{
  "model": "image VQ-VAE",
  "dataset": "abstract colour fields from 500 small random pattern networks",
  "train_examples": 203450,
  "image_size": 64,
  "crop_scale_min": 0.8,
  "horizontal_flip": false,
  "translate": 0.06,
  "bottleneck": "vq",
  "downsampling_factor": 8,
  "encoder_arch": "vit",
  "encoder_norm": "rmsnorm",
  "encoder_norm_position": "pre",
  "encoder_activation": "gelu",
  "encoder_head_dim": 32,
  "encoder_fused_qkv": false,
  "encoder_bias": "none",
  "encoder_qk_norm": false,
  "encoder_layer_scale_init": 0.1,
  "encoder_parallel_block": false,
  "encoder_inner_norm": false,
  "encoder_moe": "top_k",
  "encoder_num_experts": 16,
  "encoder_moe_every": 1,
  "encoder_expert_mlp_ratio": 0.25,
  "encoder_experts_per_token": 2,
  "encoder_shared_expert": true,
  "encoder_patch_size": [8, 8],
  "encoder_conv_stem": false,
  "encoder_layers": 14,
  "encoder_width": 192,
  "encoder_positions": "learned",
  "loss": "l1",
  "latent_channels": 16,
  "decoder_norm": "groupnorm",
  "decoder_activation": "silu",
  "decoder_weight_standardization": false,
  "decoder_channel_attention": "se",
  "decoder_widths": [32, 32, 64, 128],
  "decoder_blocks_per_level": 2,
  "decoder_block": "basic",
  "decoder_attention": false,
  "decoder_upsampling": "nearest_conv",
  "codebook_size": 512,
  "residual_init": "none",
  "optimizer": "adamw",
  "learning_rate": 0.0024,
  "beta1": 0.9,
  "beta2": 0.95,
  "eps": 1e-06,
  "max_grad_norm": 3.0,
  "max_steps": 7300,
  "batch_size": 64,
  "epochs": 2.3,
  "lr_schedule": "step",
  "warmup_steps": 730,
  "weight_decay": 0.4
}
Rows from block 0 of the decoder of a small image VQ-VAE, named by matrix and row number. Rows with one number belong to one channel. Each number is 128 + 24 x the weight over its row's rms, rounded and kept within 0 to 255. All counts start at 0. Numbers have three digits each.
After each channel's rows are labels from the 100 images, of 14976, where the channel reaches its highest value: "responds to" is what is common among them. Only what is clearly more common there than usual is listed. The data: abstract colour fields from 500 small random pattern networks. In brackets: how many of the 100.
# convs0: first 3x3 conv (decoder.mid.0.convs.0.weight, 128x128x3x3, each kernel summed), inputs 0-63
# convs1: second 3x3 conv (decoder.mid.0.convs.1.weight, 128x128x3x3, transposed, each kernel summed), outputs 0-63

convs0.85:105097145106154162113117124178154158102078138131150079110113104081177091118133161110132124073155147133152145111129131113125132111110130146136097141166072131134109160132163150116193142136127107
convs1.85:167108159160138114156145136159129112119125088113120154116133121099150119124118116153178128122112126134108138146117096136103124140125109126100171125121148138119064137129146089161126070102102141
responds to: mostly blue (65); smooth (41)

convs0.83:109111157111155157053145128115138145149112130141166109126087127135122104138134144116110165117155143097136154129128146122144143122126104169125113129140133136184112159119101165154135147150183156
convs1.83:150104143159151123180140134163138116117125073109123153112121116097152123109113108137142140110117131132114140149113083131109122136119095136095174126129126144116068145134149083151125073125090143
responds to: mostly red (45)

convs0.45:093127106117123136104136074133126141101111126114164098137115138134143111132129148146124092118090116137121143104111124131045115105120139135158081122140113138105095151132145134111167109128141090
convs1.45:173093162148153120161128129168119108126106092130133174117145124098161139124129095141152127112125132103107152155136094148116121140120121136099180112143142144126064153132150101162105083121094159
responds to: mostly red (34); smooth (28)

convs0.22:122125158083122069102106150120096125122134121096131132132090142124123145115124122111116146128098129107141130124113108081151105114112114130113123120118125058155113120103132116145111100123103118
convs1.22:097130108132124220162132135134161134110140143136136128129207132115136136153139132124145153137171150131128120140158141174128183170112131112110114178151109200112131124158126150144133136133157138
responds to: smooth (57)

convs0.98:153124141099132090152133186114105129134162123130149103129058125138080089144146067089140165123127150113098150136113113107137099149121094135116139094151111105139150153106133122177084129159153161
convs1.98:101135113106127154055108142117145118179135135180166116157152156150120112127136126129140138146129104153130129117146162116138173125138132131149115123120080134095150122113110135142144148165131100
responds to: dark (48); smooth (33); mostly blue (32)

convs0.71:122148083105140094128102086136087137120107125129136078141107142145116088128128127124106102134131147102132148075096098101108120111116097144147121128148117069086081137057142119081114126106111099
convs1.71:137135183143119127112162173141186116104151091138104175126139119113139144155112132115164170127115129146124111162140115140140123174144100111108166168125156153116078107146130100195140089139116161
responds to: mostly red (57); bright (48); smooth (36)

convs0.124:114123119084142089108117097142107130090103096109113106136115137115143115113144126138072087111103144085142149101088084083132110108127103120132123123148105082136086136095149121077133106095097096
convs1.124:130118156180127152100154150145160123110144104129120160127121127114143121163132117126205167127138128170122121150156132136137158154129125123108162155140139146091082125115135113184121093121124143
responds to: bright (44); smooth (33)

convs0.97:140137124117122108164132190130124141115129141133161089105083114130072077149138078112173142124107148117095143130123119138120097147141108138095146103140117114088113140107133123196107143156165121
convs1.97:094131152117121130028097133111165134195128121177166121152140154160104118124125121139117139137159109172147123129144150126151166109158135148145119133114105127142137121098124135099127136140116118
responds to: dark (46); mostly blue (41)

convs0.60:120163066119144130091126110154151114153115090121086110125108106180190113105153163157099080119151140165170133112124117129150109105162166154114108143137118169114165119143152138110146120149118109
convs1.60:120102158162145130132132147159120116139127085130130150105127111098147101127099107144151126104120119103115139145121089133108135157119087150094180117114136128127063146121158088144112070109102134
responds to: bright (25)

convs0.30:126155147106146137171138139149097149102162153157153180164109126150114147160115160099159144121145117140140147159152158159097129117135169148159125155124156129147059117139138133139133148172133203
convs1.30:125105147153151131113122125156119100134123084115130147117126120111146103114105109145127122105133123118099149150119087129099132139122085144107184116109127115120062148117147082145118067105089115
responds to: fine detail (38)

convs0.127:141119099111133151144135164104090130147112117172122159119175132134117149142140123110182119138127123111102096113110137165105143173178120130111121118119118105085097110112103115162106155129122114
convs1.127:131098137120168129120147114160108117156112109146129142103095108105152091122117103132117118097141119110121159117140086122104091147146110158113161095113127056172103160128155095094121101114106127
responds to: fine detail (71)

convs0.79:111108150097112129128127150098121104106107113132130109078116154077109086119103151113130072129098136125112069155140104111119133118097125101114138094079100121141098127133083131125143131117126102
convs1.79:135135142131117128114134093144128127081131125155016110098152079101140163138107144095132156121166098120127103142097100161127096130106082115101151112108129155135104117136139098157173108128118136
responds to: fine detail (38)

convs0.17:144092089152130127163117120115101130117128131144147124127136129097101107135131099100175117119148115136092136083113125132093138141136151109159119110134112097057160145102107120165098136142138100
convs1.17:140105160096137138048129154150116121129130132140120168135135137107148156152120096114123179139123137120124134157097128135114121160169123129093132154143121105188127136158136130140124123143116163
responds to: bright (39); smooth (36)

convs0.49:117137083135132187127123130102120137119102120158121109127174114130102115152143126123098137147117144049111155140126114144107120141137106124146134128126138157106062126135136136078113147134124173
convs1.49:090124157136130128120127135142142115104173092131130124138139132125135153122127120101167133107144140209133130081136111132145165128093108123129154120140125133117089132159121081171136097113114139
responds to: bright (26)

convs0.96:106116085117108117102093097120120119120125098105101161091150133102153157077102122115100082110093100131123076110117108120125129116126118091122102115107127152140129106147115109096117086096102099
convs1.96:130151126104114104153149130125110136081128145099061102079125061106131157151132166103162097127104106119145097109109147154131114139130122091125112154119175120111140098129134137165173136133131107
responds to: dark (72); mostly blue (57); smooth (47)

convs0.94:115109124110099131132147090114148126082121129070102108097091117127123124128101099131153091115110126169134107082126113142141114093140158109120097114111141165094098102171088106126117114122133142
convs1.94:110111165166150133118149138156143125147124116161126125086138095098142117125109126133126146100132121114134130166140109117134130155144098144105194128116120130138076144131163100129128075103092149
responds to: dark (34)

convs0.78:133151070143137079156097080144109139142136141128131110136120112149147136148140121121159108140142129155134140065123138149093116134139147123145134144135153122031152108099156092152119128125133080
convs1.78:083125170122133173075097125137134133141114137170159112121136125123134105165116124131089139115148135090139130172116133122138099123142106133130159114131084116217092132128139146081117105136098169
responds to: fine detail (36)

convs0.115:135123129114139136118143163114136134125179140121106178168155184148147142160146107138093148167118173116115135169140149129162156142106161159135121130138124123170162116160122152138090144107170141
convs1.115:119112163157153126130120131161137114128116073140120129114126114107152109108121119126131138094127112121120142133110089133112123135127089132116184118121116139123059141129146081136137065125077134
responds to: mostly green (45)

convs0.73:137174078155155079167075114149118140144158128123128106135116119158154110137172131139166132133127142163126146074101134112124120118116142124157102140149145114068151114122172115115112100101090112
convs1.73:108120153160135162073109140138117128168144134156131135112100116114135086144107126117116130109158110094136126156117130130130141133146131140118168101102155089170104128126146134082126109149145130
responds to: fine detail (37)

convs0.43:079147167093149126092118070134123130123135110121135078128060128144149098091151180102110159106116101117148149112115131108106107129145072140098125119130110123179097152098128126086180119147144146
convs1.43:177105149157144120153149136160126108128134093108121161114152118098152145133115107136145137116126137126100141158143081125114132152119109130097182094130160136102069145148139079174112077121105141
responds to: mostly blue (36)

convs0.33:125161079118159139120100093130088123131108192165155091142140128142138152136157146150164135146132139115121155127087117145110158137158141149097136147138144132108129118127153119162152128123117104
convs1.33:091096145156143121119095104148152135159109092117134121107132115107133088135099097132112131102141127109133135121134090143115093117118091163088172105131104109128075152108161105112112081145123130
responds to: fine detail (48)

convs0.52:122138090124125173125121082147128134114084126115129084106153098127128115131126144137144063119115137134122135104124123144098103101140153110152108126145122150041093137137147123092155115114121115
convs1.52:152120187185111114102109139129136124157126100121152143135122138136121111154120117147150156132131123118125128150131107118124153140088105137120168151125152113203073126125132123125095090056142127
responds to: smooth (48); mostly blue (40)

convs0.39:152123120132153114108103142143117115177114127133146139105138117135147137137161140058142129088126139085096143137121102126119133140138097155070127136115138144107136111097077121133158126111126095
convs1.39:113119120156131156146111116134128137158126080162145141118119118133123135115113116139123150116144114152140130103102117126130097104117116150126146112119087115139084137154137102119115100145094158
responds to: fine detail (47)

convs0.46:122128074133139154141117097136112138141096123135138116129178123127130121136144145131140097120131124127116138090107132146028154133133147135119149130139140141056094132121127115134153127125126103
convs1.46:104103172145145131116129130157123119105150110120123143130082134107151149139127100124142139128119152149120144138135103109136067147155124127101147120150095115185096143127143097127123100164100153
responds to: smooth (34)

convs0.102:159117157112113123137121174115122139136134117141146090123052121123070078128129053113157142120105159117097146129132117132124089138134104139113142102149106152138114158130137130173084141159148163
convs1.102:078137111092124122078108142111152119183158116199154128166145161160112107139139129126118133146160110159125131123146157129140141132164135132157117133119092123109151123088104135138141144129127107
responds to: mostly green (36); dark (26)

convs0.16:133083167157101159163140129071164163120134121110136122106114105091068121150094089107169163117146095133140110125123089131122099131139133110176080084114101122125168135116126134142088133137168119
convs1.16:129107150132151113106159148160123105128110119178119141104157106089155127120123120156158147117127108116110141163115109150123146186111111131100168158112131149122099145165152111181142101120102152
responds to: mostly red (33)

convs0.69:154137148120103160141135107155140169077152140113047119126153103106177135172105128079114085130128142136158106125140144155110144165154129146100159160121133115113122073101129138104157152113155135
convs1.69:109115148154144123144147125153132116121123071144133147120119122112143094111122118152133138112136128120117141162120087099119127109115084138117174116126098139144068145144141096120119074122082140
responds to: mostly green (38); smooth (29)

convs0.110:100082123134117157114120088130159102121131134081109099104144123115123124116134111135100092107083119141102120119132125184091111090129166117122121092100129136091138109128026159140153137133144133
convs1.110:145124156095123102116165149127111139143150104178150185139138142137125143184121104114136163128130143145144132148067137144119161162126123147123127130150096165171128136178125113141088127125098145
responds to: mostly red (33)

convs0.62:101112152128092116126105114105118127107130139133129094112089150075113099097100130108105077121103133101118081105099101108109110110110123085121121072079092137119099118109100139136146147143151113
convs1.62:120165113107106134124134112104130135125117169177090105120119108138115156129140174111141133143149092143143096132125159164160105133144144097152086130113110169134176093132109155125177172138153152
responds to: bright (32)

convs0.58:105167086113133097162139105146141132128119118151131138110117104138164164116146158154143119122173128135178143130139139123136103112130149133159126131143102158109156118128168133160141138161115106
convs1.58:134101150162148128115129142157121113144125088131135147103135111101147100127104107144155134099125120120113144148117093143106124155126098151101181123110119129131067150126157091155110070102090142
responds to: bright (34)

convs0.38:112075119110108141127135117094111136136129124120135111098126131063114116112077077144097112165105095106144095123143150149138105138139103109117147086140097115119100161106149123126071105131136137
convs1.38:127085109142138151139095102129125190183091132126153095091097114129110103092106091098109123086110126120176129127140103116134145107116125182098130157157109127131121161106188134114104125105116113
responds to: fine detail (35)

convs0.66:129125133085116065075116120134099131115131100072118109126113126131132128132134129145087078139064141124147135097097112099133100109118088130147099128122136086136130112096135085112140094106112094
convs1.66:108148138157108179180124112112172129141105115197129119129140125141114115127127146135141162132192109132141105151137145133153135146094123124146138179115088177136112106111117158136125129138129146
responds to: smooth (63); mostly blue (35)